Weights of a small image captioner: encoder arch convnext, batches of 64.
Rows from block 5 of the image encoder of a small image captioner, named by matrix and row number. Rows with one number belong to one neuron. Each number is 128 + 24 x the weight over its row's rms, rounded and kept within 0 to 255. All counts start at 0. Numbers have three digits each.
Before each neuron's rows are labels from the 100 images, of 14976, where the neuron reaches its largest size: "place" is the part of the image that holds the peak; "peak on" is the class under the peak. Only what is clearly more common there than usual is listed. The data: simulated grey scan slices of phantoms with and without marks.
# gate: MLP gate (encoder.blocks.5.mlp.gate.weight, 288x96), inputs 0-95
# fc1: MLP up (encoder.blocks.5.mlp.fc1.weight, 288x96), inputs 0-95
# fc2: MLP down (encoder.blocks.5.mlp.fc2.weight, 96x288, transposed), outputs 0-95

place: bottom centre
peak on: air
gate.236:099086115155123137102121139138129095151133105136108166126132105086116142115162118119117150117122106133121136104155190128108117106161118085111117144110140139156136145158108151122097110201122161167151190137130080121106165153118148110151129110150146145152125127093128129160110138124140078148
fc1.236:153180138117131138157123182099169137100103143109163093126101129155107097157086126148153132124114134121163113117130078139140124147083130129113108100157137128079125126103168078137153123082113152168095067106119121147130086147150125121120130131136113102129142110131119104098129111131134148131
fc2.236:181112151104148168107159153134110127172102130160112107105122179100106119132137141117141138115162133104130122122119110117176112085099132136113087129125130150107154153145143124141163148109160146117102137084131135133117142088112117090107103155156144128118090150131132134168117167055110102129

place: bottom left
peak on: organ
gate.99:107113133135112115106082130143117157166121150116205168110162145120105157141162149112084079161096118141156156139112137145134119099118133142138089124161148123125181136121121161126146154113124116105121152072117127103134158114148106132095121141143111137144156133143117102146160140093082105145
fc1.99:133131139136118103122135097131131108089081110097127174119128107146136117117090129104107141126121128142113126158078141125149139111142158121117112142115111127096108129138128150160140161076088139144120136142119139129138108182150096155139109166125170135085126133111197098167148052125144142140
fc2.99:164152161114167077120112148106097090158108088124180163140147110113101127124052143146133149131112112096138144137120128148112101117128159118150122130156137111112156169136130113102103159146129133123135126152177114141166150135115131132129123087164164120109095104139148118115124125155181114110

place: middle left
peak on: soft tissue
gate.30:125069142073141118127098122107106133088123181137116139153158086136140157149153121089126140137123145136141117120158103156126125132132159107104148158138117147108089124123116139090100110143143107101142114132167125087148108094155136132088119144095206132143155160116157128131145125091102130141
fc1.30:135096140144099179101093125109119096132131185111126127174079150163153166144112142117112117136152113124126117133145089141130118106150158146148169109162135124099145159108147099151148163103114123099120126159127128117148101109113130125095091134138109090106149114097108074093136147098113170114
fc2.30:122115112105136120130163135116113140117161126147161169112132136168136104159105127114144159128116145155143129103131122136111113113154154117109117097112133114146165104151093175119170092127103157108201115130086151111086129092143120136121146119173104144166100136131150137164071130086137158145

place: bottom left; top left
peak on: air
gate.270:135096119132125113123102115164133157139157135098163133097098133137125161110148115122133124119149120168137164140146118130131147136062101161164162112116126091149151148158114155098142147173121118132160093086140126104118114129119173148140138101129115041144167144094126134106106144128141137097
fc1.270:185130122123119144114136136126120120141140124137136101115121169130110124104177144120122123137069198151155147124101099117149078096135147127116155154152091172139116139095087100126129088151126110140157106179103113130139162151132131133149121132137126124158131124139161139093145096066124111142
fc2.270:081144162146109140128173137104123118102178131129134162149167096111140115111157131115119128130127123145116097157157151132108058133116107156116164149154150139109166119102112143116104125126099117075120109102133132098143118138094134171156128121089141144116084151125143173130132076109114123165

place: bottom right
peak on: air
gate.36:112150161110159153111114128030123133114151177118131119094123113069148096113157112114156137145106166141147122146126137152153099145115072151105108149089156122125112120150101153124103142116133156134152106122133136119129151129177115126153145156102097100151138087129119150140144132118126128106
fc1.36:121126076130096105131148110218144128128092100128171121147141143155128161145112144133105122123152095135087124132127134093121169111133172101172159098181142155136128134085135095116166097135128099127125141109136116121137123163093130127094106124134149156099130145146132106133095122137137099131
fc2.36:157143124136117141153164105137123118143153147077148125156097135125113111144137135110112118159113162087134128115135091093148054124133123139130130138130123117082121157131177132125184128143131173140143098151082089091154101118157119152127145094129108126094160108143113133159181127145128156136

place: bottom centre; bottom right
peak on: organ
gate.17:067138103109110094146133093166105149155096136138093144131147116136111124140137121142147095132150139089126163133137081110146120083129135130143125129153116090166137174114139086121175127164117135139110070134078116112123122147122148171137114103154152129124147147119116142137148128153128106192
fc1.17:099151097095109118152158091162119130148098110144064133095152144132109108127103128124147125128179123082126168101184128121127126112168114131137101138126156091151140170110110095138191125154105114116105093098098112132123131157120150147139156098133130110146160159133117132126107136157129136151
fc2.17:111143129149141111119162118137094128111135143083151109155109176093164146137077088101157142160103082123133156144102089138120123168121079134148097167114137141170163160128123115079115142139118140140133149127165091112117117124140122129141171130144131113105107126137112086150114106161103158121

place: middle left
peak on: organ
gate.81:119124092152121097123115144130119101141071140170163114132145168138087150086102110160119113160149123091170115135079121179129155106126152111115117141102129156134163139142131115100139139111139132152125147136086157126130108137139185121110129121193130110165122130155128103122139095142147103165
fc1.81:118119110099134131138118126134095147140110112119149114147138121075102086129120164116114162124111122078143123113135174122162172166168158155181133137170125145117174137119112134143144115114118071122138115147144123167081140138112107160110134096128091127189130108137126108097121099107113112115
fc2.81:145108126150120121156088126120139142108138104136111086158140172111146164158141173144144083143139119127115161098115109100098141131114132133149126166091149110172094098141110112126098160121100088114176138111118145102153147193147118102154091127136155130132120109181115146142106149118120095122

place: top right
peak on: air
gate.250:157121160140107140156127118117174107130098097095124118105132104125167102160144111118116165102172103148173130132134148112138071105109085089165112156143172169134096128105146125132110150164139112072130146106143099086129138126096132146124108115138130132112122141109130126159167153128139155163
fc1.250:157105152137125110162127103128127140104098111112126109139123146152120106157073167114141141144157165151145081105132133102109137091125132144161163157138116131110091110114109121120136174166170091183123140139098097094142153131153167110085100108087137110132122139085142120139150132139093103132
fc2.250:122164096082103174181155145147132131145126126101125093130134118143112119155111121113110134162161123109106117162129099106133130128124133104116124122136108116130118167110183135142130142134102089082124144178139168123091150169127143111173107111128115127180134088148090113192122121130116121120

place: top centre
peak on: organ
gate.87:095115155154130154092142132142147107164150135091107090156111105137120150131131111150116131139154100125143138125128103065138146124134102153139088115139125093162130120122079143141126107121111061152154186075141127113104125147163102164110151142118154155166140154116150124085115123128110131154
fc1.87:110152157098135162133146170134153089157138146100101133126117099156108181132101132128085149108119139177121171110153135102143091154121123142151112085099096094158116102132088160158156110135158080168114122098116129097144123120142114151101171123129122159130135155129095105149109130135129136127
fc2.87:147143118115106117104128134130090119121134126134160158143112120134154101151103095102130081137117170121089162124087107120105139152136131088174135143127149118122144116117115183160165114158129131108151100114155125136107148103102118191117139131107144126110107104150151125139159151096076156064

place: bottom left
peak on: air
gate.205:139093098100163097136145149101167130120117123147096119122175138098113127156133116123080100150143156100150149107135174095134152134088145110092115125126110137126131143128122168099142146137171091097087118139167133168099121105090122109117092147129140161115168147156139133094143146122124082149
fc1.205:115103103149105089146127129142081146109131180154072128109109100152156104123093117104126139180137171112100135090145141110147107132105122105129130116144112144116147139162140122153143148137084114126126156155128148170103145153141104100157129129080065125135154109147128155130148104106136112082
fc2.205:116178124110118159097118142156141139126062152099145089079110133146151117148156133128166133126145107143137153132148153101100134153118157106070144137103118129120136079078128141117144145142141111123169101134116123093113107137115111189128164111115149092132125113148104126116132088127171139151

place: top centre
peak on: soft tissue
gate.78:111139114148130112110094129098087091108133124129132098134117106084141141123100176117146117127162120144095156148108157162128127117087135082157108095171106136114088124106134143136161167141136113131083159110145104114115126125133101137112167140122071150121118111118111124149108168196124139156
fc1.78:152127151151134132129140114136148105153185110119147164143135105157115115099136153142088134107143115144110135162142141135081083147084131137141115166117157118125124146118103147128115140117084133085168147113094146161114149128118139102089135134097179086145106131116114118108119083065158150152
fc2.78:106122093091134113134085113143124080122084086122064154141101155139156099143105112160142153141152097116147139125139105131132145148135131133125099138105137148106116179154136118132104159140153150140151121162099129088148119101118133149166119130138137083138136171093114098190105131108115107109

place: bottom centre; centre
peak on: organ
gate.67:134150123118126130147137168112124096081111105126116130148142086113150102124118086099103135099136161119173119120103115131112155131136114131132151111131108155154145179171150139131126116118076128114118128166122174107162183115125117180093102102123114165176109104097124123113096135161161117139
fc1.67:143104167097190085111130152110106083139113135108138101140113135168131147147120168150100131110137126123101169115113119113097125107146154139129149178145134155092095122117116108156100129132157130144096115121124109156120154157146118092165161126164110119079110110160128122124158130148066121114
fc2.67:138139115118149091150149073113144109122127157173153113112143108134102124126145132090127124111114131128142147154106118146131136164101121112096127124129153118174124155103115153168100147133150161072138138107125100095131123179145059140107145129121149117106136135151122076137146101137121053131

place: middle right
peak on: organ
gate.172:151119105123135132111133147103119177158132130097163134171118140167110131127170161140113082126138091116141130138164110137081116102117133172168117123154147130107115087142092156105150127124143094131135159134081103169136143140105117095123167099169121120132147139127120087149125119077170139139
fc1.172:157106163108126132143101144114163115163118161124118140130118138171116169109154121170105126112103105111065093161121130141145139124128074109120105136150158096119090150100129105123148136117145140113133112154124141118138072141117109152113158158183091105124132106148143158160116092102147091147
fc2.172:161175131104111069128143178128103122143126144122141128122136112126140156097108136141152153130152140082162176076123171119152094074127119144165115091140108117099159125140137147145144138102109178116139132150084135118078142122133149159130101093134127132111150124142135113156140152150124096140

place: bottom right
peak on: air
gate.112:123107168151083143141113127206128105113141122107201114118129108085193089145157140123121104125129118095114122132134107114130150104160115137119138131142124142148103153123164162125084077156126133112108148139136125130112146114136149152126114143091080150127111127129122156130125146170110103108
fc1.112:123165090121168115083118156077149150163087165144069159146153149136065153120109110124095149124105121157157127118117172157115112143108142130123118124131114144104159108124106122160177183113141106136153093124123119112116129123151122116145149101157152114137136113121121098110119114104147110152
fc2.112:121133115102104121124162138119146124136159108121141190151170132126153133090121053132112139142135083152140133147104132150101171165115167114116174107100124129151106105117137101153175101141112067128116138122118109148114133125107129130166110178137112122148105109125149166142143103154119114104

place: bottom right
peak on: air
gate.253:166163160153111143136124151110116145164133112152141140088158144119140112137086121178117129100151094120104123150125138111138104121140127167126136139126112155095102133156107138109154135181168093103125123059114160137116092142151119150081103138116099135110134144121146156116092078136120082126
fc1.253:117118171124111156151120167097108147138079172137094177105152122114130103120157144105136164164114120143155094157160129115112096160149094131104129142091167121154167150149130081137107134148162119166168116122110114156135140126134132153113130110136124106112108129087140138122166100076123138121
fc2.253:132117124101134183142122144127119139129134137119154188129110115130087133149106142127123167125089147137089107144154127129132139102146139097138135133129135151150146148102161106075095122117108091108162179119084143117115192107155121154061150124121148086117148140147113104136133113135125090154

place: top centre
peak on: soft tissue
gate.179:112165158099148120150123153123135130105154110144149128117142129121148142104117125145139102085137131146116160150132137070118078132135149133100098098128094132117096107100114095099136119125119158187095134115141164104127133137147174117078104129123118193116161133168143106147193123124115136145
fc1.179:123157124130116114128177110127090156123121099126143147120147119148132138143175136169160122139157107156119096102139143106095132105159133122140099099177090126135105127102153087135120057132166139110124156099137160138198136122144130128115132128124110150174137141120105089114093137112170137140
fc2.179:124154100144129098128153127146134136099092159119145148129134130139092137133110162155124105126153164110130111107105107115122141141166138125083115063110118129154142088128169142122053121131115126129110084098134119156130171130152120092153099100136106080108152141102188137123107136136146139156

place: middle left
peak on: organ
gate.241:107138131141108126152121131096116169099126165122142115094116116082142111144090111161122120124141108133115140152171124124103130071143128140129104111130097124175166111151132157084105128140140118145135130158133169137103151122124141194147151137122132193143171136181108156112123115104131108085
fc1.241:152124145061142124150154086111126144117088143132098116133109143126142132150094079129146140149159159128100147156114106143084134121132128183081097081117112128150120139151128129137099122113125112150159105133144152147143139121154100181097117108122145169125179140139106161122140103103172136124
fc2.241:128153154146120145130123122114121126151115103111107160176111120101115116159106123109147128119111098156106098153106142141151165090139106127122112168126147119087141099157127107116160172111146114079129086127122188162128146179146147135168153136114187112142139118101117119176103135132145157150

place: top left
peak on: air
gate.191:143142110157127134102146130143156102096096112156109115126118138100123131158131089131130148142147079128185089054145128116149127130183126109166125116159143140138133105169136095093116106148123132158141146129103114123165122129161181142097142125094132145124106108127142135145128107110141069098
fc1.191:131134110144166133136182109115171118122129138137136150093107133102131112103136102099117119088118127116134110127137144153149090142176131122148123100114187144180101105127180126080143122131148108184092130153077099143136143127123151143155139086138128108137076141113137120108084136131135124111
fc2.191:139107124128165181096129151123098147116122167089129148129084128125127136135166075140150147160159190127124097153138117159152144134150167131111122123139157109060120139127104133110126110140159112119163122111110141163127131145135127095180099105092118146123148154126158126162118122124111175126

place: bottom centre; middle left
peak on: lung or cavity
gate.77:118136130124090125113125153126149139127159099137118148120128088126107165179079148118113118176124116079131118203131111125100134122123102114119086068101147137149127133110159132110147135113137154137105118145145168172108102127109074104121136116125128085169161136139146135153110106117113114154
fc1.77:136113183133133121151153090119124122121107109097113112169160133153093159075150112158136120097134120126130130127133145098120119139195130073152100153124106149132136132092145142128112108135098134130159122157145133107104120120153106112084136158107072150126121113108156154138130171070161132140
fc2.77:103142143098163153108124163130086150115114144135161126156138094124070147127171123139072110101171133084099128118090148104169114100101121123168128138152152144089153137119080127096093123126173125121092174129141123139101122164128132119131118131094113136118111148114103118157124127129100143118

place: top centre
peak on: soft tissue
gate.1:171106133154129097114146132147101109137122121146121125128163066155113120140160143073149162124122140141140113110132136129153105125153126135104099125123109138111115098173132144127162173115089141171109136118093140147137146070104173140173104173146145149102102121159122114110161130118146110084
fc1.1:139097152153124122131144146138098098115096116157128091153123138160116130119144169115124134128148165151155101128111138089170099129157127087108119148111106128102122100126144135152139161112097126172072127148080118165153164084143185143139112155116138122106137122123106123070145123116158109093
fc2.1:106114109168100148133126141124102111156134142111131112133106147144123150090184133117158118148125151102195090076113134155152133140161158129133141154145148090086157159107137120088122129100090156153132171114126092110098145125100137149141100113168116115116110103143126129111120085172121126117

place: bottom left; middle left
peak on: soft tissue
gate.8:134115150166124115138116161152132123145104097117153097166175084101105169143093133134118120108122155145161100153169112156120112126144143194103117094118146114124161125140105104117130109167142166084130143132119111139124128134135068121140142127145112120059092128123141143110152136099103136108
fc1.8:138138116098132152142128106129126130118160163141104156082091151180158078130159125096152125130107121121056169119097152125139109123119124080141142144147123138128090125101124163126142137109098120144114096117136136114113147114143191131097112120127157167181154115125110130150094114142135113162
fc2.8:116132116172161107100089124165173086129131116175154109120151115102136091128127129151149167141121154181105155131135119142098155127114129167148135114140123148139165122104112118132115106103140107162133120115149146147131144102139110145042137127133150124143120160064162104124110112145108112111

place: middle right
peak on: organ
gate.69:112162121166113113140071156144173167092120098140141117113113144113088113133086116147093096085182145158134147164109140162131135145138146110173131099111134129146118156142152124098127127146154066126148103129112111144104125157099125114117143105155121112090141114119134152086111099143153135141
fc1.69:130168114162140138154093154125164121114140056115129128117129114109135115122109145118121089103166147113132154174103146149112136164114121128134181098123164160145155170151170140122136125132129103149134125121117118161092094160127098115136116105145138088114163121141120186103118115079160130119
fc2.69:109164178136107120153107125099144128123144140058120111153118115084120160102128138134137142132151122135130105111115146090127145157142120141117101161105146129093082140158095170154087107086090118136091181174141121118107129137125122147172143138105115110143119099140114122116155111114176104122

place: top right; top centre
peak on: soft tissue
gate.162:159118116182117111128095125131132118129120102129129106073118082125140128101159115085100195135154162111140102110115103127153120157089161151095098110154144134119168156114106127188144129105136146144121092118085160131114138151120114126111109141109151112106151128123136123140109086163162153125
fc1.162:156156181156142130150116117160108109155097161076116135117152093134138117114126126149139176115113128155132092130108123141117106111126172126166138103118103163152099156105127127151143105124169145117105066128126137114162160164144132115078085126098120108106132102095144144146153109143147112094
fc2.162:124179113118097168163096109120104127120176098184131078135130135114126119104102108147139186106141107108133135158131161113187091077086122139139117095171151114136121110108130095141120129133129149114124097143117123125138125155172136108149130154106068129111130133142113134128125144107120150138

place: bottom left
peak on: air
gate.151:177114143103137160125133157100157108104157118135140111126111127175138116131114161141132090178124112075129139134127122123156098150103078134137125116135109178096123134141113149147129149110116100127090177134142136119073107112165105117100146091132135121105170138113125120088139172154127088158
fc1.151:071159137111151136121111081117143133182085122117117128163152122092149118172122114148159119108151083162099131116101120170094105135170166139094142142123153142165152094110131093122100148145134112106094120102100125126171135122124136111139106149124109098116122144143125135152075144109116153127
fc2.151:153149149107120120151146116118147164113112121151122084142147119126120107111122091150138136118178159144143163148139107135164120172140112154138127117135138142151179110055149090125079139089157126108104173149134149105121153116125132128139131143125150114135114110149199114154136098175148116142

place: top left
peak on: air
gate.219:117179150172149142094122145152130098145161122108152142128124101152117108141126102130127127149148135062143128172107185134099118127127090126136124155125138157127141147128112150142088116142128164126122130159116154114131168107107134070113096112085074119112117162137139142124106120067114136147
fc1.219:110104130126126126117140133122111136119108137205138119128105121106133147138100140168160117091133139142138121171094138150111173156108131109144119156117148099099148118150085157114125190114153130147149153140108113098115151121095122107086183088145136123104138107129092171144077155124130137103
fc2.219:099092095152099100098117164177120125157128122125101129163119138090120131123128106149105108140080154121126069156165139111124161149159152089155117161101113134093167152108125135088150130109147104122156132152112126100139146074126094131115129115140100126095121132131089165136108098149135150131

place: bottom right
peak on: air
gate.140:128168096180168127091144113106145130166163131125117129088109158142070119118165094114107126132143127093124137098129120116118132109113148122162152149095115151100074130142143082104110141137090165160085136129119131120163138100162127118135111135133143099147085129121137138131093098138121079141
fc1.140:159134095158164169119133121107157122113106129107111073122152177094120158100075140115116100168113120143113121142132104108151101141136113120117102091162129114152144103164135131156141121142108143157114129145118110133159140122146153136102170166122115068111080081123142136080127141110118143121
fc2.140:154132111184141167096118127121144177169095136113143134131137111122157126149115111097108183134149135128111125108134138149132124126136122089124171104134150117089147081145110130093131144159147102132144091160134121167155130115151132120119183114100172171120194113120134167143142138114107122130

place: bottom left
peak on: air
gate.286:112140179171117144100147103104068113149135128149134122119122144143111107130138123122117117149096136121167115176124111095147149148115152108122113120166103146083143158136082175139131106169145120125142110109136115122134111134136176136139135117127070132116108093126164154165119100165175156158
fc1.286:118118111090130139150123158154145149158121083092161140113120129112114103099112134182156089110141150147123121127156133156103119113140124133100124101108128091128128176152083124195095129113109088132120113124143117068096141157134142110131129107141145165135131122072143165140100129124093110104
fc2.286:129130160179092135120118200132171130130127125144141143149139130103092127144142100135087136123190166119142099156129105170142136132154118096125123138102107119119214135127129110121132123132108148127122118122093160131143092145158142139107076116150132131137139116162138099148146137106134174139

place: centre
peak on: organ
gate.214:161166160159169137142128139125141101136087130124152160138091132127143130122144110103075125123114108137122080126133133153148159133117113092099061087123098142117138133125179151112138136122089147150173110140117135110125145127119125173116151086135166110176150145109150125099147118136104086144
fc1.214:133095115093125115166115130149132191113109138142125098128153115138115130122080131159154142135147144123123174122136134109113120150113148110150135131109131121140091127138110117149131136105147168118099114139176110093107101149129127122150144177092079160068059095144149111172143103130115142114
fc2.214:149132117095089079163137103152125114121139112148103104146153100103079116090140116155105067124111121130144116142130130165104116188127152145101182143081124136128123092104115112148139126135130167152131120120133105131109111136131095147128150148150120076107122167104090130131098167121147115103

place: bottom right
peak on: air
gate.27:112138080103152107111127149087170139131142091087107136141169133133127108119148113150131136157168103141181144139138104143099113147147090121151118120131100155119168140091113139146127132166170125172095094092126188115121118150118139148103147111142069130157133101124115141132115088122119110131
fc1.27:141189094118128106105139092122099126136165181137115132155099115140129130105126151104163125155157125120134133121114153129128159091072149151120104101078130084096070163142103113148116103106139140148183164123154118118145117116113151135121120124164133132099145133105107110135153151101139146156
fc2.27:131139129154122117144134136151105111156098149098134126126099090090140130123128186161159139198120152173139112093163168128131145122158126106144137113125103120140155080075127123101106108115151106126168112117129176168149128139096165147109160150099157120134100115133114132126135165143131142145

place: bottom right
peak on: air
gate.263:101086131175131145102145112125128145165124171158147088089110116157113132091124133141150090089124140113123125099139143153142125163128121091123096088084118134142136109107143161120114077135135157129110145145126119143104140138121115127147147149104104154147135114155173198125121188121155100122
fc1.263:136159133081096127166113085109129137145124104084093176164103135116149114142118125133141143121154123137142148109129161138153148112142139149120155084110120168148153116153075136160143122161133108141152130105108102139117103158166137104098103113122148156092113125098116068121138110095119183138
fc2.263:167185105128095141074135135136126126141120122114146138087131133119123166136112124112122141142123123112107116141130124124164102129116124139100118097155171155144126119115139183141133113116113159144158099136097141164170121190114131165110083139147120113141147112128116135160133098073155178079

place: bottom right
peak on: air
gate.158:124160138130136146103120141097073093147136108180151182153154141107129123143101093125124158200157080148145128149120145147103170137080126148117117097130104127138110139113119109105109117140130156110156121119159160125119124117132104130118108068151121121145135150100108134134165116160142102093
fc1.158:135115140089140151156094124099143142161134160140127145130134140151127113131130088115162137164164121119114088110083095139105110120086134169098134083131122144141146116137112154131127140143139082098129134136151186137137075094121133155090131091179135127160120123076149111117139153135109119085
fc2.158:171090152158122123126096127151136134084130137124143124131052164116127124108088129099157158124126101158103141118095149134139146108127101106168112113106128145137160092103144085118165097098115116149109126130090141103099120133139148192086138086097147112142122107112133144124126155127157129151

place: centre; bottom left
peak on: lung or cavity
gate.72:163091135135123129156155087158138133120170150119110087122115114088124129108090118113158129141116098135129091170151129160120115166143137152096092142117102150109138096124073123134129158152143134124101072099135093073142111089141115103106131155152129151149105138113169123132121128146166107153
fc1.72:150103134110126137134167119119122144158174110107158181133164156122143135145091134151130111162106073122149133145119112072148118084098091152125113136135148126080103098123134113131137095118109132139137118133101123097149115131093158166154150073130172167120115160158106136125105113115100135134
fc2.72:147107100148109108142146118149108105117160186128093135112099081116096120142120110142111169139121140141094080141119113113108158081117067128118121172105142125177095176147102140108140153127120096165127136138083133146156098126106139115139144151097140155152119090148117104106131139149133123125

place: bottom left; bottom right
peak on: organ
gate.119:182098139145136146159128126143159131121150139115135134140124106176106161163124112131062104155157119151115114129144091121113137138089101110182114123149140101084129135156105107100139166114146119119140106159111117165125170118124104108110129122132185097134128128169088106118117149094166111125
fc1.119:124159109108127125095141150126125115174099174086107162164115120077097117101125089122148143149155143171151122141101138142111131114128138093118116116146120104151160123126203152128083097110130111085126112172111133125098132088161111167160150102106111125124146131158129111142119140142111129137
fc2.119:154127140106121140179105094116053152118133146163137144146144143106120131096119123120124133156090152083157147135134086156161120129152119108136107158157130109143115142115100115114166137113163120137168118134161127123112144142166193102171117131151104151134139159160169122131122096105106133103

place: top right
peak on: air
gate.121:110055131117125112143116116101129124171127160137126116107139151130104108157096104118087156089131126148141157117135106124158100131124131114157116182125118125152089113132167127127126138181115157174136135127179122139143093120100149154091126099142117150129099104081123144166138088102162120146
fc1.121:140099131121109127113131169142112138068165113143126102107131079156150175118142163148140121157120116139129101129126138141114165137114147152109153087136141133141138136155106140089100108166113084128124094095122126065068138155176123103138133130090132128130153152136116146102140149148085141145
fc2.121:111106137154128134129160113121139131107106124171104111107117166149108146144161134183142125125125140059091115119125145103099096130149111105143160138124127171131109138130094151124088104110082128126129110213137163124159126112102102118148141140163147167138131090107120124156141154091124132132